From a checkpoint of a small segmentation model: arch unet, 113.2 epochs.
Rows from block 2, named by matrix and row number. Rows with one number belong to one channel. Each number is 128 + 32 x the weight over its row's rms, rounded and kept within 0 to 255. All counts start at 0. Numbers have three digits each. After the name is the row's rms in percent of the matrix's.
# convs0: first 3x3 conv (model.mid.0.convs.0.weight, 128x128x3x3), inputs 120-127, a 3x3 kernel for each
# convs1: second 3x3 conv (model.mid.0.convs.1.weight, 128x128x3x3, transposed), outputs 120-127, a 3x3 kernel for each
convs0.36 102:126131054172170106198121140128134118086144133139122124117132125149124091157100104000123110050117139125119084191132122129131171138145105158106035172129123156144118141132114152138100137120105101130199126113120124131176
convs1.36 098:120146135128167107100092128134127154127108134152139138128166129118082116128129119151113137115160125179080152130130118152125142112150168089079113122176068120129143145129134114197125127099162136142128086130140046138125
convs0.37 177:109139085128133109125117108108127136139185199130160171097131129065087093080098094143150164128130152123127115120122121098129141104107112133113102167136120131127153129152132114134140077095131108110160163178150144156115
convs1.37 079:166130093138155074153129128128105130130119142120176153138195193137183147124118130156125139142083122141090089128153169132148152137154139131153193134132120130116128159128174129138154092103136138132140124130132120097131
convs0.38 093:130167118180131083139133158138079092028124165112119180178164170156125131112108155080135129106123132144132158138142175080087110161119112182118056148125138106128168134211093129067086129174075146080089129125168137144138
convs1.38 101:149106127125114099113132138153102165111158112129142132136156175128126188111105116145134159036114125122136133093075137162150104115083166157079157135057124139119180133100142128129118171000126116135140112130138104160095
convs0.39 099:155153099156140095107162156102182190157103094150140148136152107121114156124132143125204123129149128184156146123115085150113131107130094178126097108127129134157122124098123130168083164125113171161129141111128124083115
convs1.39 098:106115107149145181130180124128133082125099132089105125102090176148099175128151180117110111132109124144120200142126115151124135152135142129097104147146188126149111125172189087125231067148103140139150092223090115127131
convs0.40 135:143146163144140111135128125176110165140125150132130187082138175112148163148128098117141119114114107089095129132146108129153134106139149196158150156152185162124148121125173138137128095078071077114097130146118104131128
convs1.40 095:184084082132104138156115147120124167109126143175156151118125142140076113131129127178159171140148125100123166143132117133155131172124162108130125091126159127119132116110123123133097178159166142158122166148131137174192
convs0.41 094:090142119122113122168097152112168120155125174144136202131128149166123145140156155237135148125086168141134166093110155086120146123187150063149172145074164129156132121013065155133127167117077091133140128162142140152091
convs1.41 101:181201119151119139141118193113128052137131127159080077104111127096070111088141149154137143093144203142130148132125115085102131095152079145172111151188122104118187115148103080098090100067142123138133122094186127135176
convs0.42 095:152145171173137143139140255129130112113161145107183147168137144118127135187122107094163123155106125080095145028133117115164111149149143216138131174145132208174174139126129117132112144110178162086128150161160108107167
convs1.42 100:096156088157128080145160127144135109144057122097131129128154026096128092104112042140127158110165228121175135164152116128110056082146211151100081087115143077138113119131121149078157099149139117094127135109154110131127
convs0.43 094:134121095120098126141135130109126171133126124126170119138142131121108107173155149111116126143188160135167139123156123141106136085138064121143127126111129132120138108126129138183084151149117108091127168112121149079144
convs1.43 105:109129107116074087149169133119103121140059078112122136147136137113137091056080068134148080104133119148086138137135122135125123128134191160125124122164116197125143160097059188138094114163124141114104128164029139137187
convs0.44 096:141190108166101153124187122144157128105161049162084110153095132134170128146150139122165138109125126182145143099113119106095072118184103058084098138157141109149158134197136108112119115056165133129109146126125112113066
convs1.44 096:137112093170127111184109045147143104148109120137171144122117152143068138034124144092146136094113143151114131160136116132128127111148125086109121125119121126141103098123191133140066172057117123175167120092145105130094
convs0.45 095:125125136128084151102139182143139132101154155117136115205096158126065112145156140082148137152154100127171112099125117138145105133133055126124145109142118139100043110159140134152147156135150130143107159157184123086133
convs1.45 104:156138135108164119156208174143163147149115138126089103125003118172123139082153113168140070176102126100140183150150102127103159108119130129136132100132138134076184141115100080080132141105137149123128112106155222134129
convs0.46 083:125120133137082130160124075133122128137095136111088067162137198132179154159132152143121137089114130206168138168132135184190118148183154198121136147073128071131146133115148142096129161108141200101122134135130171127105
convs1.46 116:132117137125092151157108163113094101112090106131128122160117079109111089069034084119124126156096123126120115133130077131135132131135068133126143130128120151150130127098174119095181076127104192175161251127110131134108
convs0.47 087:117128113106128138115135135125133148090098124107126119163167130161195124187182098111122185086140152067143088127165133141078132093140164145128129112129138100081087061108159124082133149094131166129146069100118134123140
convs1.47 107:097113124059128128093015093124123127093118123141129116106050099136045136127108080140120140112088115129122135146176145151130187132085112174131047069140152065153123079131128071129132109130087154125173085124127132140171
convs0.48 098:125152129134175091102132156104138127113053049123155129132150111164129149137136119189089227151100213038129121101112125128156154127109183127133136144130085093125171120105105137134153132168123127143134086128178169055079
convs1.48 099:128112119197068106146109109094123206115115146137139118082103132126164120141069145118176114113125079124140127142128184070112155116131138072099109163154145096127148119083148098170100129120123082130157144114165093138126
convs0.49 098:135185161136118161085130179127138140147171118179170129170146119175140198168143231124149138090103136131172096169156114125181135212158129126126119142133155119156140134130110163137090055112110100086131125063130157127092
convs1.49 100:156130123108142112072125196096001111148127106126128046049167071094147133122078146182190162187129144167175124104135083149139035192188110057090126116161116055128212108152206173105083131128099140100134156154205155183171
convs0.50 102:143141077110141185142177145144129126149127125074088180138195142086150152055157084149121115141152099113104153128147107164151240162170154110166156106223156143149166078121103106133142120093128127123093132061130127137097
convs1.50 106:156109147143158146116103070126078077136127115138091134143127146123117122127125146128179151156117127084137202115124070176130065182094099086173133105119082165151113118043193129231039110127189153152093128153161146145165
convs0.51 102:153145102145114129190172120146130164082199169041158136126115101173221145121116165209120126122114143091138174149138173161179193076181150135068163093149170231210133060146104124154077102150147171159135152145124117118115
convs1.51 102:128164122064124128135099114146147134130131112080126121115063128133061069173192169140130139141128146097124109112140137106131129114187050056091135136103125106126099111134152164154128125063129134097138114143176108011131
convs0.52 098:172133100167166123111115157108125117115077158108128140140151150152132116140130135114078098110124132127152146133108142136156118176116130065163136124149111067106128123175151138123122099127173132159123140147161078197079
convs1.52 105:127126114124125089115071116208117116067128176148163150121130133093183156156135144143128135130139118153130142097175162138126171128152129087150182157180153027125098114121116122146127120115102137145093142107127209124143
convs0.53 082:098128043111134071105122113109133102106129090094122101133175143177119088128123099111162155142120080131080081143132146146149115140105062039074121106120073084090058165142154144174089126075096158154128190127160213102185
convs1.53 120:142118086122123117108120082126108095135095101129117103067097125138093054141066055155123146153177135124146118153121123099125167082156124125082131146136127133145128140101133127092130097125141138165162143186128132144123
convs0.54 099:192142138133141144088092135108148147158127165146126102148192166125177093113124124111171125142163176121124208140164065186101123130119114140169124129202087087095154107131116131162101127120071150142141126141174131165121
convs1.54 102:173108120113065164043139155134140120079115086096146081120129112124090145102140161068101099123112131131149128121107004202059128131094118132173146121127145105111169131128176133090110098118153142157213162069133142127106
convs0.55 092:105087156114145147162121122143127124128124116077163130059034105223124128155136096105132123136201156088153138122111131127139123119161133085147160145044125147061077127124079160143158126030103163111112185208156141100195
convs1.55 098:152130129173122107068126149136146086184091134123188150117132040099129127168126157131173120147104169137110143149134189079130120057131164143135109116183114076163088106130128155071129096196138039133135128102117131119158
convs0.56 098:126133170165139163131132144135156220136149106116098151255117154209173111218099177093119153136153060136100126119115117127137116161071149181117153152137128175130128125177105130115122097160133097142105124136154143104121
convs1.56 102:157167113185132139166141140180112119128091124145143177087126121075129098145149142193156123197133126110176110129130171152176079178084168141148125115206151122120167129128084141104142130150150118152210129115237154012125
convs0.57 098:065206235126144173114168135101156229132104131157117121204162182154168103128124144115111176081154150128135097123179128124158129096102117181125131073143123142110191162110097131150121154124136120091147076134128174124112
convs1.57 101:071139127091168139096121146061087132144127110127194151080094132161105123176141126176140207123148156211165158138122072132093133160094156126152079115152183192127123148097173123100127161079124065138107168103140160118174
convs0.58 098:126114111107132106140135108162117095139130092194123167150126127149136119196196128088162229185158136118116127150157115119100055073088073136115159166138132128129147106136125121129128194132111156155149109126112136086110
convs1.58 100:173155165118138053083143144160125137181156154124133109134133157129082081185124174123132232130119211106118134179153212114130115119097124091120198145148143078088148114073122105197218132126143125171114137114117135181148
convs0.59 098:135213168114169199142100123117096084166130139115180171046120195206125133154154119138097130160107118149122187056059156088152099134132126132095115144103127134032193144211146135147111119143118137133133109131140062108191
convs1.59 100:120107083097082112124063109155078130134073151118063145082122141059131125084133132255143159073131081084176145145133087130123109115172129125118105117150127110128127162124136115115121089098087169120146128176153130144146
convs0.60 095:112140126127103107138099135154185130147174158189158114215130135128134136096126155112163039094128095154137147130143133151125139125092138123054159132138094171162160177118137103157138150125200069111145139157141075117138
convs1.60 099:122148141045130135176118087153125133125126109169127114159124090127130098184160110119104212151148164130122197125132132114136150037200149070053116146086113181146122139087060152124185128128124134063172128136145173130118
convs0.61 114:153144130164169191141132162085157145137155129213149153064153121098125087130127085125145178081107131120113128145134106159138127132125113083120112115066120085094084134129140130129165114136103147165131140139160189176180
convs1.61 105:124085125139117123134096113120113129128121139133123117180136144136099125220153211064128157082152157110095124118179199114155124142120143108131168144152128132085163133116115145157194086098160096112099088132139129129147
convs0.62 097:142137127179129114111104200118189142134150141126126170113098163119143108139117183124120125130164153152125127204144153133081140139121119158165154194195180127128187133139119163148133157159164128154127120125104131117122
convs1.62 098:078122113126182062141149119152104075124127083158073124129090106107121093109151132071160141090131118144162196075107123188098102145127093152131123165087123130145156106144145138083156135103112130172124182127126137172198
convs0.63 107:121107142172140108142123140041166131082120126172120127131145155150130149112126126135124190105121129136090136217081176181083092111080125158148150153184203107243194154139149135140113101122124129129066128146146178124107
convs1.63 099:175116119139189137143154079128128131141141119096132105110128155073133103129136157175167138128223146168117154103125079152136102105104033134208135149121152088125123208117140128127097080115123150106180069105175146068164
convs0.64 094:130130160120158095113129102141113119154125114137152114137104154119117147125110103143184147145106163125147195114132124101158161128126026149118151159140104139139107097164068113182021149158049092122146150131133124125190
convs1.64 094:141135126132092130144113097118134100147130136189126075163148133178195141128140114091157162136080084109128149146118095104108146084120081132108134142146055092096099109128073129076064148072155083146140140118128067146113
convs0.65 097:147184153176123117125161152127088165127148103158124133153133114147118146200100184144176131067145175081129165151115161144129182110149127179127125152165109054121089143130116096134092183144110168144150151162139148138094
convs1.65 100:168131151160123127176169093126129130107146136090114160126133127121146126138145060147160127142127150091159123126102211145152130109140206103112196143148111089121127126117075145125164097132134161157143131133107147116132
convs0.66 095:133131170143094159066123180106154134163100142130137133072143114076113174126128200134176110129086115212157126124148160133123075063149156136131102078158154134144124131101141095062156133132157131129135086116110145131171
convs1.66 104:212170157137136130121167119133128162150116142199243159104102119114141142121156119214093157110107132095167116152151156127125112181125123143164118138190208118163166134169071128116123169131127108149100125132108139170127
convs0.67 099:157186121120128132113114151179144096135143097108063062167127099132164152134119124194094147116150142120091087141000153090126122130144118118146151096124143101159064123107117158124099107086090178129126146122119187120131
convs1.67 104:079125132123109094139137129126167133144156133129155168150141165142151075120127109121121148094022117092152067102115127151124114082141131127142126110114112165121179148175128088097140131110116107144119141047210132113126
convs0.68 104:151155153177148106069107091170135107134125123118129124103152101100076056081143116118121143104115122191080105106167121128136129069127118141121109168170118101134073081158165105198163127116078180137112091131184137055082
convs1.68 101:163073142122188120181193143099122148138184185075079124125063112141104122107085176213138132132119136151131130131185146131128173126136123063128095135111095122134099132155131121143092130130120129146085076132129197108115
convs0.69 097:047095136080131146061116125139117079109047127126133124044134120123110130103133150129064125142188131095125181181128181126095128113099139132114112128106100218125145138077091123114121099117164134056150127117078136125210
convs1.69 100:163156159155113147103086149125129107125159132179179158126129132201155166115141152104113100170128114152141124153176119121133122133140150122145041155132078119185065145124113134128113133171155107062116136151100113140127
convs0.70 103:117140169105151104177121137165131084121123106171116061146133124076143229091163106128197119129100126122131036144158118127131087126148135199101155080127112146146109137124192175123165121204130069111152115124114166111128
convs1.70 096:129146142142147151123108067114146100167141091116121128141139115082149140111175127163113113146184118118072135137137120088163145043129125117139112157104100140127070146155054110121125118143174120097154137139079139151112
convs0.71 102:159227190153194151138131121123114140086050125168077116063117131142143132123127096115087108142114145160109179139124123152150110119120141190132158162105123118144162113129102090128142091119089128133086123162125175100128
convs1.71 099:104139158164127123128129133121133150161141114127130157145118133153128088090159128144124128088117178121108144119148150122159148110079128103075171205108067148167146113101143128156136129113099111131150094147113172122142
convs0.72 097:138122092118126086041151135154124130073166100111130175150114100134176157138133061098100133099129120103056104080101131137124106119123192154136134108131167142157197115187128143103104111112126129188124108097125098125121
convs1.72 094:143136099106123138120060117121132129146124099134118130125161147156118202134153101109105187094123131079121130132151140124128128152126125170116129102090154167132121132129103095101182093016162160143146078134159208092065
convs0.73 106:124131128087085118118108192167172130103121121063107075056139051154096129137152123100116139121104153130155157113128089125122085143128121127199113162127136135165148120125182162153113063101112128121206123168151160124128
convs1.73 102:177178150149140128149130155141126167112125134176160209144132122196144131138121121183142179237129160126149134146131132131134133190138117125147129121128127104115159132151134123140153137131162128082116154122123079070183
convs0.74 096:112105059137127135138159135121146114114093107137106119130127134146178193082131083130064104155124129178108147103135172130019115124102127107118148092152165086130104124122119124180142142126128130127170137071161109166157
convs1.74 100:206137161115139038102112127182125119230124130126200136176116089148119064090133102148129194150134151126128104174164173126140166141163153136129126102127143219130159188135134098114116167123138120127194111148111109170111
convs0.75 097:132168127185105076133134081107132178095075120089116097127197111175138138198083157113151164124135177126072149131151103132052119139128147085152173152117133118198120186125135172112132126133132145135100170130160148128122
convs1.75 095:131066089101094055068127116126125125157143206132146117146143161138169120126117149110188167083100115151187141240136131178144165144112097105095155132142123076192112155157179087101136116173088132178134113133187123129143
convs0.76 097:107171115079126108099135080192092156132107030142142180143069156109123161109152099115111139114097125166127139134094146127160121140105082175159182119147121171091151160098146143193186102120159128127126139070184167134174
convs1.76 100:157129071202133127127122098132129134113149160141166129127181149126134194118127134137082147135120120110124148144124121117181159153178124173147138150155138121147128113101110126154103134145135143108142135162075128144139
convs0.77 096:118160150112083112087202130111137107139129118135131093126123109096128128130146141092158161112124131156106116161194090154110142135153147157131186116133169137118216117168189164048143161195138101144132084047090135118178
convs1.77 094:246159185161156114089109102171125171165149157143122166098132137128139134157102127172148174160160161110157142131182120142093161128164143196180134132158154118091127149167117174115101132057126132145098104153149134151089
convs0.78 095:076155130085133124080097133119074181142073152122114086089133120059082127153233141164156184123136127143200154144165115145185132107103113149115137152142173132123139129124129162119108093124087131165095127213105125068117
convs1.78 102:134108137147132106135141135117123131125126157061118125121122130105117196120118183121117132114089149122147200127131125037085131140100183127139153177182137135118196148115130128128103128140107103101073117163125154126122
convs0.79 097:133086094092113146085079142163134174114104158116136114120159147124159151104095020134100090126098175047180114106090104132101141148118164058123127157127123110185087173111158126119132097166143117100154113086134162074150
convs1.79 094:218096152120120164101134140100147139157163043131123146169129144116080162119158152157117124159083135147110160121191128127172131133126152080066132096164115137114139127127178127169132164124134146137152169137146077138175
convs0.80 095:131128120123141137117199045113109217140142153111100078100169144132140159126122126136122165122153144061085142157137130124124191063099115166114114118143124132119125127167132148177137116126095119148191099165136057118125
convs1.80 096:152160149185127132113136142140152165123172128182127148133173040131149164106106157164177132149128125123174174140182220118106144068124149149125184222142151082125132141111148116129125097131103155136176140118143119144190
convs0.81 110:122117114089109119104143124161127159043095074139149155101029046132110143069101096113101110090124084171208232119131120141166121110165119115095055131127119151081097124133137141156128097131116128134127115157129110146130
convs1.81 122:116122133155127143144141113116129130170142121125087046127139137166151136129129120140125103086065093144131131083111123128118099107127080122121111136152135075082068114133127118111123154130131089095100131114137145137113
convs0.82 107:104126130127114073200202098047067056078130109095139211068106113118149160118136153108092109163166121127146115130141099130132122092159163120131115100116112090083109177196142117127110098142083116118129106104121088084120
convs1.82 115:111128142149130162211189161134130122115140128097121092116134185117125136158153130130133128079083102107072086109117115133133128054103057130130146128126111087132097129128136143147133132110129102127130127156141113123126
convs0.83 098:128130163163126144049122120100134084128181073114166113193146149108151203162109108133110149125177108101113177144156170124199121164148131120125133129137083128130061145126130132112106098153101144085150134153178104108143
convs1.83 101:155181094117143134113144121066115091154121085081112107132166133145141107125109070140108176133121134130125094098131132104092099127094116123109118170076097136000172120094106155126128130022143198143113111093122086151181
convs0.84 099:152150124142179112142105113122097106164092088110145137181104165130125148061114149168176110149130103104130142106113136075130116115140197183129135135169130117149129131129103127206130155172149179143101165130200105047156
convs1.84 102:152162133103147119146137111177175201132113167141119133135140166149127096167192101133144180101072097153119155160109129125187205113137184099122060068146161117137115120011120136206108119067128120138148045133057140111107
convs0.85 094:145122127107170168103057152191205071152150072140119164128128130088115190068176116201130167126111125128152097164094186135091139112124138174154163098140180116141166134101117116159130126094113132142155138126154162134159
convs1.85 096:154162086152115124156049070132121150166167124173178104137139134115104124132162112153141148126108155110141107169091119126095156160187141150097128112124137137084128131097054136161122193114125096149122086085146136128119
convs0.86 094:121161196142189120154106113109116091123128154115202166139181127122141163113099170086119106142153149118116134127124153120099123116121138151185118116166141131121072138121090121195140090159124151117070143173118160131141
convs1.86 100:114201074095141133109148153141138145104127144104173157093129139034124128135135108137125153126129150157147091047108108173130203081255051124168112147073112156121135080083167117101118177145127181136125143122150178144135
convs0.87 092:120136140155118112150052099062108108136133134134123091114126138129145167106102141081139143130197117137176153100122126221153123035177110132172144159130190119102103086111183137137130139130128128134134071156130161114077
convs1.87 098:112132133144146130146181148141070135131168129073147125127133124045135163114155149125128108158136118124096114067116147144134088165097173136123080133103158119116155090139144161117106160118132081121089129157119166120094
convs0.88 097:137103128129101087134107128112104115115128039098125133130132140112133115169113127038149142127135137120135097126066118077163111145236109162130121173146112088116137124140139130126130124129154145089105155130170096140145
convs1.88 096:152112112163139172117128082132119122175166113167098126176099124140176134148077056175134105118104111168137177141114175105121147112146192108109111162135082156108140090080113148124141133162127088114018124082190199130149
convs0.89 108:103125160155092131125135175111131152107090135056115126155136131106098170111101176159132180194151127155133105135129131066100132197127132127181208107128109090101197135140114186128160131122163130135170169129128192143114
convs1.89 102:147193128136139120108098135109092131124150147112142137125153139128122143145130113101097104128080080140086049068141120140127131121098157141206142177119209172134130109123154132133159128141143137177134128128140140061100
convs0.90 097:201105092134116127117119131144126114149104093137079082180128138127161134159066131124117099188140113129156196179117057128111126155131111147128113128143119100129123121160222130081171107128121131139152125059123118056108
convs1.90 097:131169200124120082133161080114118117122161076120084146117203140060095141154075125106180111186115168114119088141117142135125073177152156112112195193156115187162116111146148104127101068061107116140143131126160117143125
convs0.91 099:164145087152198105163127131088102134086169184133152129159085130203124155074027125175126180115123165097093125122115137092109157092123091171126089125065131115177071160125143128167157149109086161176184131129098125158122
convs1.91 095:116136117118111136163183182126115163141142119098099121116197174156137132132231106145146117120138113094140101130138122176146123104156118169162152152138145127142123126129100120099107127136109150129201168128194116106112
convs0.92 100:140110123119154161151110111098140195145118129135111169137175161184137151137120173169161167135143164150114114150119138121139140123132189150135159158171127140108172133122112135167131142122108113112079129127113130141124
convs1.92 101:089224132158125156113175166108145172127153123158133115153163137123119147159135160113197130114151091142128196103080147156092198133129169141085221033164157142145133204098110173148141106146055127126111230142110171112134
convs0.93 099:101142072113127173127161102160136145110120101128082129142145121095119116128089151136154208138128203144148077139083167074153115128155143132176151163138164144153115134131118115084111138128099128134193203127127135169126
convs1.93 097:140171132144102094159070086124125125128131137122144141125119111139110134177112099128127071098102097090127128119149079126128127126082121058142113108058086123095130102138122143138129125127158157079165146130154124140166
convs0.94 101:134163154118120108137172129137123150132127086141091142151159095135128117144171148189126184125142161167194097181185171133108076198117141086130106118199131147107129212110079173135131100092104128096103113122194136113109
convs1.94 101:133129132143094147143111114189130130168132189139121189163133127097127127124164121184156134162115131141098165136143157201137110114168129125159164128142127136140158108181142142114132156168092172126140145175122107167147
convs0.95 099:128128140131132141088110012163120061184152150128149126174171132129130100132128140131135163114182121096127168171124092137170133125113149128129056134131139177124130151087154064072158124119124153137101099112139078074081
convs1.95 101:120152170180127149149129152105094124159147111159082101160105120230129168128098113123169160150142143186116052136128139134118137150138161161132097132126168169128095131129077132090114092193146115120120106127123137148113
convs0.96 105:120159119131129115106137108140135079119117159180103148119212094118125080127184116148139161073139105124163163132104146012076147117105127102084108046118126129140063199086111188132085120129146185133129093152145147115147
convs1.96 101:143170130130171134127130103170149097124160155094168133175120090099119132125096171119128162151091176110127187103146124067147126125141109069117133113102136211121111120158100140152123143116100204082147147164119193123099
convs0.97 099:121143132116106144132109131116128131188145127151166153112143126193146138121149040098125145126119115140133127148148145098081151159175122124108129111118124081121106124114141079167133130175090144095191136155147185154137
convs1.97 102:146087126122186131142176154091074196166110124102121183124150126109124138128125126134136091130078135084102099063132089127087112111055155138106117247155149149186128132145139183133064131128093156141087104142147075128133
convs0.98 100:165179128120145127140235125139134106104107151033025159148074154102126143127093116102141130142136091125135138135162120147128062124150137100172151101143152125118122124122194126117061069144085102088125138117140114143220
convs1.98 101:109126109097112115162123099071048179129130129132137101130153119099125087109138083156129189106141136135128174108123130128135093159162099114208132127114070120133125210141165154125193125110141089022166090123141183197132
convs0.99 099:117126130144178101132115133132159106108096150086140158178118157174139167161085111197135108118150118015144117097131119117148126138124129147080132149123126109089136111090055148154133109132120155144123208132162118123108
convs1.99 099:134156121138099101152129146164120128164172072142155135149175112128108133128125107127183107076118136134119072103149117084137111064064129127131098117172063137153133093033121116187113173114125164150119107117157053128147
convs0.100 107:137132119137151109146145140108098206145153130073110128124098094122135131139182139109226090131107133166143088142142102201136154176153130090154134124157129090124116121130132122179146145170123146181113194171160158182130
convs1.100 103:148176194159159135099109107092168171148129078095113165137138134131129109143189131114125114131086145087107106135136128102155079170143132114071100112131105082119079093104154127078125077150111096128079143104108097024158
convs0.101 102:071132109092127056101128076203101142118132107146104151140165152120190168166124087151156195111092110162164128127128190129126121148116067081099123082110096142094129136066143094115128129105186129122148172176108175136113
convs1.101 100:233131128128102129154096137111089084150140127127127128141080181137105139117104138122116131171160128119069131113176082144086177152148082067137120061102139100118121078126142127135146154183133128174090121134131125122189
convs0.102 091:186181150106148120123171143131150145131107066115165143115157180141166142131214174119211108128100152152117187124135125138118118139085166150163221236125134160179171128135133089087102126179122135075106030115076145131071
convs1.102 115:121116116112135128082132064120140100131123111120100205098109101112122122107125130095108092088109116054120085118117071131133128138128107136097133128129109110118123158166215129148162142104149122092173159108118093120097
convs0.103 099:091107137066109121104033137092123128129101072078154096071081110150117126172119140113126084140007101133140131121092124126109213108129127093118086125120061146110070107134131131127142154138122138131156145111127132132204
convs1.103 097:156140157122138108120133108127130130117084137074162132105167177100128152143149086110125128100082133142165113176132130116142148117117174129160145146132163127129118117085144188148139036060137111104129106086127124158178
convs0.104 111:116198223106116141116125102117071134075138175165118089124139126122190115056156081177208151112132135187160106180150144130126131088123106053095070034080046089000060104107167108118128100120111088119147113126168108154116
convs1.104 090:165144200114158138169150167131137140130126137120142171140091130135106120138176132139121132106074112126082110135109102112131128131104105129114144127098128138128130167127140160151210131111116081117112115161128122125129
convs0.105 100:144142143149124229174153155097102111133189150144127164100161141153138126105123168183140150132160122128118109120126118115114224125201140149061131131110099182166117130131084091121106149208119146109076120122121118132212
convs1.105 106:110115148121189109119188131139150116117087116031112183126181123094173081105076120102125167088056141147084127118016093129120161127141114125052042133112110136187101123120129155059130126138146131121138082125150109113143
convs0.106 096:116158168093134097114148140170120080069130103129123097129122156141124114066155132159115111145118068194098132123097111155105083163126131119180142132179154113119153127100123144127141110110114154188124145127121144128120
convs1.106 101:138132163177098094128090087167164123148066140133130155179143144124071036087085083129192107140147108176121089113071103193156110129113101069165149131159065125157129136127150156128101186144127108114069128127108131131162
convs0.107 096:124133090147081158170225074149121161152091143054147126200116135144152129128144130181151146122114124151157116118166215123122131133130175187124127132100091127171197094130114161150114125151135137128133148150139121142165
convs1.107 101:114128131125097118161139147153125109152132161066078111099112117167116100144140086145138126147177134139134120134136136135127120135135151053103109137149148123118132152076115131126143115118102150107120183120151083128132
convs0.108 099:130135138137177114133099175086111136164077110165166108179181167120059204107152130183155171155197179161205106091177182144156184180114090113188120105114123127079167124057118134097134130172147109133193126130094129139132
convs1.108 099:115173141125034118123105214129175093149165117140128140125132164094131155072120086084156116159043096137124104132150114118104130153152173166157122191211123134085116125134102094121132142170110141139146126122137039187102
convs0.109 097:087183151098162159099165099148125106152132107174112115136179143103136148197119127141139163156120140147135045138099130138071070084126111082141159080118113064117125134125169096155104128108120147153121202162154142151135
convs1.109 098:158116108184114115155074088068107090135162142130182136170128143049088144142123097093119137085151136125055097133146188133146141138142150104127079150125181101093168159129094104125174127087113109182130146123119207130114
convs0.110 104:150124133124130126162069138129166106149091071057146135157101180101075124149069069155140168129163128117177131072116121051080100127148138110113145044120106122089122092111130107113136167148122141095188166058103148121127
convs1.110 097:145181138092126171068111098104179144153129132125123081131156122078086133108127140024131134129151091191147117112131144090125159133128150123148131132126100133171121153123143142153130116156111129110095110059178117082098
convs0.111 092:137125145099109109121128099167156150162114129144111164145198154135126148208156183188142170123144188193146112160162113130082131162162155158145127166172129210193176123195127118118076103161105108135128102059130109083052
convs1.111 113:099107134072084107090122077142134121106129126124109113083127082089095075122129126144135125121129145044106131167152150131133170128128116130068166130095094127109107131132200128120181121092178057087116130090142136048167
convs0.112 098:101112184128128178134150172128158207204121098122069158134122130146090222135138158093139209092147101138115085092134116126201173132114133101132151082108133130082080129116106123118089144159081129141130093119124114119100
convs1.112 093:162105130111096100126144103083053088138137184132114126137133157154111050153174030127130120137174122101133163128131163122071130101144197144130080130071064147104098120121114106086117142114152126115114138136139155129136
convs0.113 102:122133161103121127128122147143119146175126139147158111127115083157129142144134121123150132081126142148161187131117123084137148157072124126120121176124111126128088134134132108133094168145119165133125104133153126112110
convs1.113 102:144127122121119156123096123172239118152166139114120109125098115147084106134142168130129130097130081086064128119174118083157133134102134128157144126109132202135158163090134130225126137103121126167093118101122172134112
convs0.114 100:181141202164115180125146163129155151097196115123128171127114130158174122150152130145171162070114137163086133114133113113159122068201150134143111156141129124144127108143141140092098105105122152126211123129188127145136
convs1.114 096:157136117105115120123040098144127126184114156187139143094129116124120141153092022135184111101107124113104126130098199074145118153114161169120121142132177162127178143193128135179094115056118181127130198136146126128121
convs0.115 117:183115152136122165130120127127103128141129101120153123171130179146142136146166123048095112149147076133087121147154171152116134130154140131119071076129087076110070165128142125152135128096101134165075130076175149169125
convs1.115 102:107134138095110138093133117154103119129122129177126120157122089144101086127117119165155183104101148156130161098128107096139125129085109119137136127053126139153114129093106128105143169140132147094050130110076129177150
convs0.116 095:082126144136025166108108133123137126113107111132093079149125147081071095132133134127121113120133135128138152155126074136180161104101160112136159107114087103087193159151131135197135109110138118134125130114128157123123
convs1.116 100:128127064086152118124129118117127115101185129127083134191170179169151199202134083147100045137117125129154115067059128120133128152095124140138173144181129127170115152125120136115125137074115119116086138182082121157140
convs0.117 097:233119134123118124100069130120137187128138114083122091136149167127153086185133128123106092149125127044053161108107165108159146118135149119094128100099146084134156077186127095093121184090058135158150127143107130157096
convs1.117 098:168124126151155137125096082095135162131152160112110136132205181132152050202112119120156168064067108106105185122102056174142127112138116122146177080131124087139161143118117152118172088122181139126202135134123113145119
convs0.118 098:126157097164126120116184140178116109132122180154064113062073122079060164135114130094116120052124176112163166078146125180125116141157164137098113116075112100080163061127123100067087121090128136195125106151158170106135
convs1.118 099:134106147127164091127093197066103134121118159191105104132177129140127186055129099078137077101117170134145120122081128132137069150116093043121114105105107089106150206171154125092094125160114083128129115162137119179075
convs0.119 096:202174110076056128125144133194178139133132109108146154080088116125133191112112143149107126164127076094117096143129075147092141031173162120136087023139157124117115143126110129098197147118148112121213099148127121086097
convs1.119 095:132148129138123161153130046134114172147129133137101143128165127134083188140124111113152137160143105135117044121121091120156115141129118120154131143197158122142155158108106138152126166122150158161109109135150130139153
convs0.120 106:089076093118118081134161131161094131108108077159100136116122119184158178130173131125139120107126139081148099163163160131135150113148106122103096161129154082141119068128140137184147161163163148110092093127121119173187
convs1.120 099:141122134138122121125154228118100129088109127165122117161088155126099135200161189078065155139126164145162186178113129084121150153123177112091101141134102127115187131143064116114140132118150159148164126138163170119069
convs0.121 099:147163102086116144088135118091122116069115177102134150123182138134130132118084162124120130104137153141118159160149056116128138106125178100123123127084099108130119114150140175075154130239129141157085154161092130127126
convs1.121 098:175079119079173135111113166130129129092150130122138123129167144130151165131095128089107085160145128171126128077136168048077120255135178125151128103176080126072141146127096116143122103126167107139081128122115155146131
convs0.122 097:124142147129129125149159144133171105146114157126101123084166124136143099195134156174189123157191156180132216165129113143152121174131129127128090165110112138131158131065135125120127112104122077126161137111130126162122
convs1.122 107:130154137145125128144203175126127172145119144182164091129091123124111073158127102126072115126125117135060123159139128175134163192125158145147162143177176131095073139088092126181164135193148133165152127138169158168199
convs0.123 096:107103134153138127174149110148144162094150164130122129128128094064133128105156168083088045170165095146211134131117136140136150135083200064129129137116122155135176132096117098129154057077114117146123131151135147101144
convs1.123 100:089137120037126129118068129135122163083074140107173167113122082104156144129125107072147064127122067130144199110151156087089120121163128165130085119128113127115128135142164155137139160102169151188083113085129133133126